From a checkpoint of a small segmentation model.
Training: soap at rate 0.0022, 12000 steps, batches of 128.
Rows from block 2 of a small segmentation model, named by matrix and row number. Each number is 200 + 20 x the weight over its row's rms, rounded and kept within 0 to 999. All counts start at 0.
After each channel's rows are labels from the 100 images, of 14976, where the channel reaches its highest value: "strongest on" is what is common among them. Only what is clearly more common there than usual is listed. The data: rendered rooms with furniture.
# conv: 3x3 conv (model.blocks.2.conv.weight, 192x96x3x3, each kernel summed), inputs 0-95

conv.150,202,207,208,212,185,217,183,194,199,167,219,198,183,230,225,184,199,206,202,204,198,223,218,184,185,201,202,228,196,212,195,196,172,164,178,196,132,197,193,187,239,148,167,197,198,218,193,195,206,199,207,205,206,220,174,193,179,221,209,225,144,147,194,201,188,216,180,168,179,197,223,194,218,205,212,201,198,239,159,194,205,206,175,200,197,195,199,185,192,174,220,193,200,211,224,195
strongest on: trophy; largest object: trophy; lamp

conv.79,184,197,200,183,188,194,183,200,160,198,196,216,211,194,182,165,222,194,194,228,239,183,177,205,164,199,211,210,189,220,195,189,237,211,174,183,192,199,236,202,188,197,179,212,195,191,190,169,174,190,171,214,202,206,190,194,179,212,216,220,184,214,186,207,184,185,174,202,193,240,212,178,195,212,160,204,220,192,217,171,195,169,193,181,235,190,200,227,237,221,210,150,175,210,254,212
strongest on: flower; count: four

conv.59,188,187,197,218,214,227,217,205,190,181,194,183,194,174,215,215,184,202,188,196,200,205,198,182,222,205,211,208,178,196,199,194,176,187,225,206,225,196,215,181,206,164,209,221,212,167,252,182,204,224,220,209,216,175,168,201,242,195,180,190,219,184,221,243,205,187,197,209,188,189,184,239,213,165,162,183,199,151,159,220,204,211,212,190,217,174,209,170,200,206,177,166,235,197,195,219
strongest on: window; black walls

conv.80,188,198,184,251,184,213,209,230,215,154,198,185,199,212,225,204,223,210,205,152,184,215,217,233,230,235,190,196,214,165,201,201,206,201,188,226,216,189,186,217,171,182,200,160,202,168,206,207,204,205,194,173,211,183,197,179,215,194,186,217,184,161,209,205,192,184,191,230,194,203,199,224,183,180,196,181,206,171,204,200,192,241,165,209,205,171,233,199,196,202,181,192,153,187,186,181
strongest on: ladder; count: four; table; largest object: ladder

conv.183,202,158,147,212,180,195,229,199,209,193,210,216,175,248,194,169,185,198,203,238,206,207,195,212,181,209,195,202,228,213,204,188,206,185,196,216,212,194,231,179,161,194,208,181,195,215,222,209,197,198,219,175,197,188,187,195,204,194,223,215,160,229,199,208,210,163,165,206,177,209,178,206,168,194,178,170,225,198,186,202,192,200,217,201,222,198,239,247,195,192,227,181,227,198,182,169
strongest on: barrel; largest object: barrel

conv.96,215,213,215,204,223,239,192,226,195,197,217,239,227,198,209,192,215,190,191,187,197,219,202,223,201,223,156,177,231,174,206,205,187,194,217,233,188,198,166,210,161,203,228,181,240,169,214,210,188,205,228,153,202,169,220,208,193,190,216,243,196,211,202,162,175,183,206,202,213,203,166,203,206,190,209,157,204,193,196,197,188,210,195,216,230,181,223,208,228,184,206,212,217,175,210,190
strongest on: ladder

conv.33,198,196,148,206,211,199,221,193,206,215,199,213,207,201,197,198,194,200,174,198,212,213,225,174,203,219,218,208,215,195,161,209,186,161,180,214,185,189,200,212,186,214,178,189,204,235,198,215,216,211,228,215,181,204,218,205,194,207,134,198,174,191,161,222,191,188,185,178,176,182,213,193,185,231,189,230,171,151,151,200,206,162,223,208,223,203,230,178,188,215,185,214,193,209,211,205
strongest on: sofa; largest object: sofa; count: four; lamp

conv.139,218,189,202,229,172,205,179,167,200,209,213,189,212,166,216,211,182,182,181,182,195,197,226,148,201,210,209,200,192,201,171,191,175,203,200,175,207,236,204,206,200,208,191,207,206,231,183,204,164,223,197,220,172,225,184,205,184,206,168,198,189,181,217,161,211,221,197,202,158,223,211,200,193,174,215,209,151,197,196,178,246,238,189,186,221,194,232,167,204,214,193,203,223,223,192,216
strongest on: sofa; largest object: sofa

conv.0,212,205,214,194,168,158,212,198,185,155,203,220,189,194,220,192,191,192,202,204,206,209,205,212,172,197,211,206,202,231,199,197,207,188,169,225,190,190,168,196,201,185,157,205,200,211,182,207,192,214,174,212,193,222,211,205,167,205,198,193,156,176,208,231,224,179,257,190,195,225,216,177,184,227,165,176,199,167,200,203,185,208,192,227,230,181,207,207,201,165,198,207,165,211,241,169
strongest on: trophy

conv.140,179,187,174,233,202,224,183,219,216,212,203,203,198,215,250,184,177,178,174,174,189,218,208,212,168,203,188,197,236,203,221,186,172,167,187,200,202,202,197,182,182,191,207,198,221,200,160,216,229,225,184,204,202,204,213,200,198,170,163,205,213,215,189,181,235,192,144,207,190,206,206,227,173,217,191,179,176,192,183,217,195,211,201,228,233,169,200,203,234,160,216,228,200,188,196,202
strongest on: trophy; largest object: trophy

conv.25,242,172,202,173,156,185,207,217,211,178,171,192,189,192,163,247,209,187,229,192,216,212,184,222,228,187,216,215,176,175,186,192,205,201,203,206,224,201,193,188,205,206,186,218,202,196,174,193,202,184,241,210,202,223,209,186,231,218,204,196,153,181,201,157,200,198,178,208,248,179,193,195,210,203,182,198,188,195,180,198,205,212,202,200,188,182,164,186,182,193,165,168,182,169,232,201
strongest on: ladder; largest object: ladder

conv.6,206,198,192,207,203,202,218,198,214,166,189,202,188,153,219,190,196,207,213,163,194,203,193,188,204,191,209,204,185,211,181,219,192,173,199,186,239,247,196,202,188,163,189,213,165,217,194,210,219,215,155,234,198,233,224,219,202,185,224,200,225,146,189,191,208,189,199,206,170,188,181,202,210,209,189,209,233,167,187,220,250,226,207,205,222,172,245,186,192,203,199,207,189,219,200,203
strongest on: trophy; umbrella

conv.102,249,199,222,172,179,205,191,198,192,188,180,191,192,229,215,162,218,223,209,214,200,171,167,231,179,189,215,195,212,218,189,198,208,172,210,185,199,161,209,184,245,202,207,215,207,179,196,189,163,202,201,211,199,188,199,193,210,207,190,235,183,209,211,219,188,215,219,187,213,201,196,180,212,173,205,233,226,207,227,214,180,190,193,201,147,213,162,214,175,172,230,185,171,181,163,186
strongest on: window

conv.133,190,183,169,219,169,172,182,187,207,204,227,133,215,200,230,190,217,212,200,201,186,243,210,169,198,192,204,225,191,193,202,180,175,211,174,218,187,218,210,190,227,206,177,225,189,193,190,211,187,218,212,222,206,207,176,204,196,208,189,173,194,169,203,193,209,169,185,198,190,233,227,188,212,217,194,213,170,203,146,186,228,215,184,211,182,219,214,178,240,198,195,185,198,198,174,237
strongest on: trophy; largest object: trophy

conv.186,200,179,203,171,174,236,204,207,198,203,189,188,211,233,196,185,235,212,210,178,189,209,216,187,182,232,198,219,227,197,186,163,185,225,178,197,209,179,184,244,200,216,232,225,192,219,220,197,198,232,181,187,194,209,174,185,195,200,202,224,198,189,179,223,160,215,164,195,217,184,196,191,201,174,178,188,165,180,171,214,196,197,215,182,227,175,150,161,216,179,225,197,209,178,188,196
strongest on: ladder

conv.112,217,189,210,227,146,189,204,237,215,180,205,186,170,154,198,198,195,193,212,171,222,194,207,189,193,211,210,196,176,211,209,213,167,190,176,232,161,216,211,199,186,161,166,208,195,193,182,216,212,200,185,170,168,198,230,170,206,176,205,177,175,194,212,188,210,187,198,196,172,200,208,237,173,216,172,205,171,161,209,211,181,186,215,202,217,171,216,189,222,214,189,184,212,196,218,228
strongest on: trophy; sofa; largest object: sofa

conv.65,180,179,219,167,189,216,212,227,215,195,176,205,200,173,232,222,201,224,237,177,203,194,195,195,202,200,205,188,224,213,215,172,185,195,190,212,214,188,201,204,192,161,180,199,191,186,159,162,191,222,149,176,190,183,180,194,210,200,172,213,227,204,206,219,193,209,198,185,203,205,206,180,181,177,158,182,188,195,183,205,189,196,201,165,215,187,170,137,186,194,227,198,193,178,233,176
strongest on: barrel; largest object: barrel

conv.191,217,174,206,217,210,245,150,189,219,190,225,203,189,236,203,199,183,203,180,221,218,234,208,201,216,204,206,180,195,204,199,209,189,189,169,209,204,200,244,174,213,196,194,206,190,220,195,214,193,183,220,209,205,244,197,223,192,216,214,171,181,160,188,214,200,158,186,235,215,186,187,206,183,219,210,186,188,185,198,186,193,206,156,226,184,214,204,210,147,179,182,194,194,202,229,161
strongest on: trophy; count: four

conv.86,156,223,178,196,179,222,185,189,188,204,177,187,199,231,186,200,210,200,220,206,196,198,201,165,175,210,208,229,168,230,206,226,213,239,169,175,194,166,183,190,179,183,195,222,194,202,166,211,204,214,171,204,162,228,216,187,171,206,235,182,191,199,149,236,219,194,222,202,176,212,228,203,193,205,222,206,198,212,182,196,171,185,187,189,202,184,182,206,206,195,217,206,196,210,193,150
strongest on: barrel; largest object: barrel

conv.116,198,189,190,210,210,200,181,191,216,166,182,194,233,176,196,191,206,240,220,188,180,146,153,220,192,242,193,202,193,203,176,180,249,174,170,192,216,191,206,181,222,171,185,217,201,208,188,208,186,210,185,219,178,232,217,170,208,214,193,178,212,223,192,194,192,219,185,182,208,187,204,198,220,171,200,206,184,178,209,190,216,163,227,172,195,204,166,233,201,189,209,185,173,198,174,214
strongest on: sofa; largest object: sofa; count: four

conv.110,195,242,183,183,183,191,204,238,197,200,201,183,170,154,242,213,232,211,177,199,188,203,217,214,171,195,166,184,232,212,213,221,187,179,204,229,185,205,207,190,171,160,198,207,199,174,199,177,188,180,176,171,185,177,200,188,203,242,221,196,203,227,185,189,193,200,202,226,201,224,216,200,183,225,187,201,206,199,201,179,179,213,215,211,225,172,237,191,190,240,214,162,182,214,192,209
strongest on: ladder; count: four; largest object: ladder

conv.172,173,192,244,228,218,198,211,183,221,220,211,213,230,217,201,190,188,212,198,171,172,207,231,187,190,218,186,171,219,162,169,191,176,183,179,194,205,170,174,188,203,219,191,194,218,223,177,207,174,228,199,212,196,206,216,184,162,208,216,183,197,201,171,197,181,204,225,218,207,183,165,229,176,155,185,205,193,171,226,192,197,171,223,211,170,201,204,213,168,181,224,217,199,175,177,209
strongest on: barrel; largest object: barrel

conv.3,209,214,191,219,202,217,232,185,221,162,199,204,162,225,225,206,173,170,176,196,217,213,213,219,182,182,194,184,233,191,207,209,171,235,177,159,188,174,192,175,183,206,211,176,200,215,174,221,208,219,210,190,180,187,218,194,202,193,205,176,186,177,189,241,197,200,172,200,145,220,231,202,187,172,200,168,222,197,226,210,183,215,192,231,226,189,229,210,190,195,209,177,218,204,215,187
strongest on: barrel; largest object: barrel

conv.103,216,223,208,172,187,176,178,202,226,200,230,244,157,188,217,182,183,183,185,243,201,193,191,189,154,186,213,184,216,201,174,183,193,198,183,195,186,200,183,187,194,188,208,194,208,193,162,221,214,196,149,185,201,195,200,172,210,239,185,205,188,223,214,208,230,195,166,199,204,181,225,187,200,167,178,166,195,171,182,213,218,205,199,220,193,177,183,186,212,156,215,193,183,203,219,180
strongest on: barrel; largest object: barrel

conv.104,172,204,173,220,218,195,216,206,213,228,195,201,156,178,215,207,212,209,232,194,201,211,223,205,182,200,221,227,226,202,167,210,186,247,220,204,200,216,208,203,201,231,183,191,209,171,208,170,207,205,188,194,188,180,175,200,171,248,216,197,196,177,164,193,213,224,204,208,192,212,231,219,205,182,195,183,191,192,175,205,205,194,205,178,168,180,207,168,177,206,155,232,207,167,163,173
strongest on: sofa; largest object: sofa

conv.66,215,170,212,227,168,198,195,190,188,176,204,197,255,213,199,202,195,194,182,190,186,208,190,216,244,241,213,205,212,209,199,186,179,180,201,216,193,177,222,193,212,186,225,199,239,187,246,176,194,215,191,194,187,207,189,169,184,218,186,182,180,220,176,152,193,219,173,193,225,177,215,173,209,197,204,188,204,217,184,213,168,182,215,196,214,222,234,186,244,218,201,194,190,189,174,227
strongest on: ladder

conv.158,207,213,188,203,221,201,183,185,209,160,195,190,164,222,211,195,216,198,212,172,176,197,207,185,220,189,215,234,221,225,188,179,198,223,209,197,220,176,197,200,215,209,219,187,237,201,183,194,180,207,168,181,207,224,212,205,205,218,217,198,171,179,193,204,172,205,209,222,184,200,193,191,199,190,201,194,190,221,161,226,188,222,237,216,163,241,140,239,157,167,189,189,214,181,185,198
strongest on: window; blue walls

conv.27,208,165,184,204,164,202,206,192,168,174,197,201,179,190,240,236,196,201,179,190,220,164,201,225,209,182,237,196,241,170,239,191,172,201,196,214,203,221,198,199,215,191,235,193,189,204,205,198,208,200,186,210,209,241,218,193,196,190,205,191,187,193,215,191,198,145,142,220,224,202,232,218,201,206,158,186,216,226,205,222,192,229,209,191,207,201,184,216,217,216,190,188,213,194,217,194
strongest on: ladder; count: three; largest object: ladder; count: four

conv.177,219,198,190,208,219,218,192,171,197,159,215,207,214,209,199,199,208,190,181,167,179,182,211,220,210,243,192,217,194,183,229,196,244,156,189,207,188,209,193,182,177,152,212,170,191,186,210,209,204,238,193,202,184,210,173,193,203,203,214,192,217,207,195,197,168,164,199,160,221,212,181,195,171,190,207,166,213,195,206,162,193,186,202,210,240,186,216,214,219,213,230,212,212,176,238,220
strongest on: barrel; largest object: barrel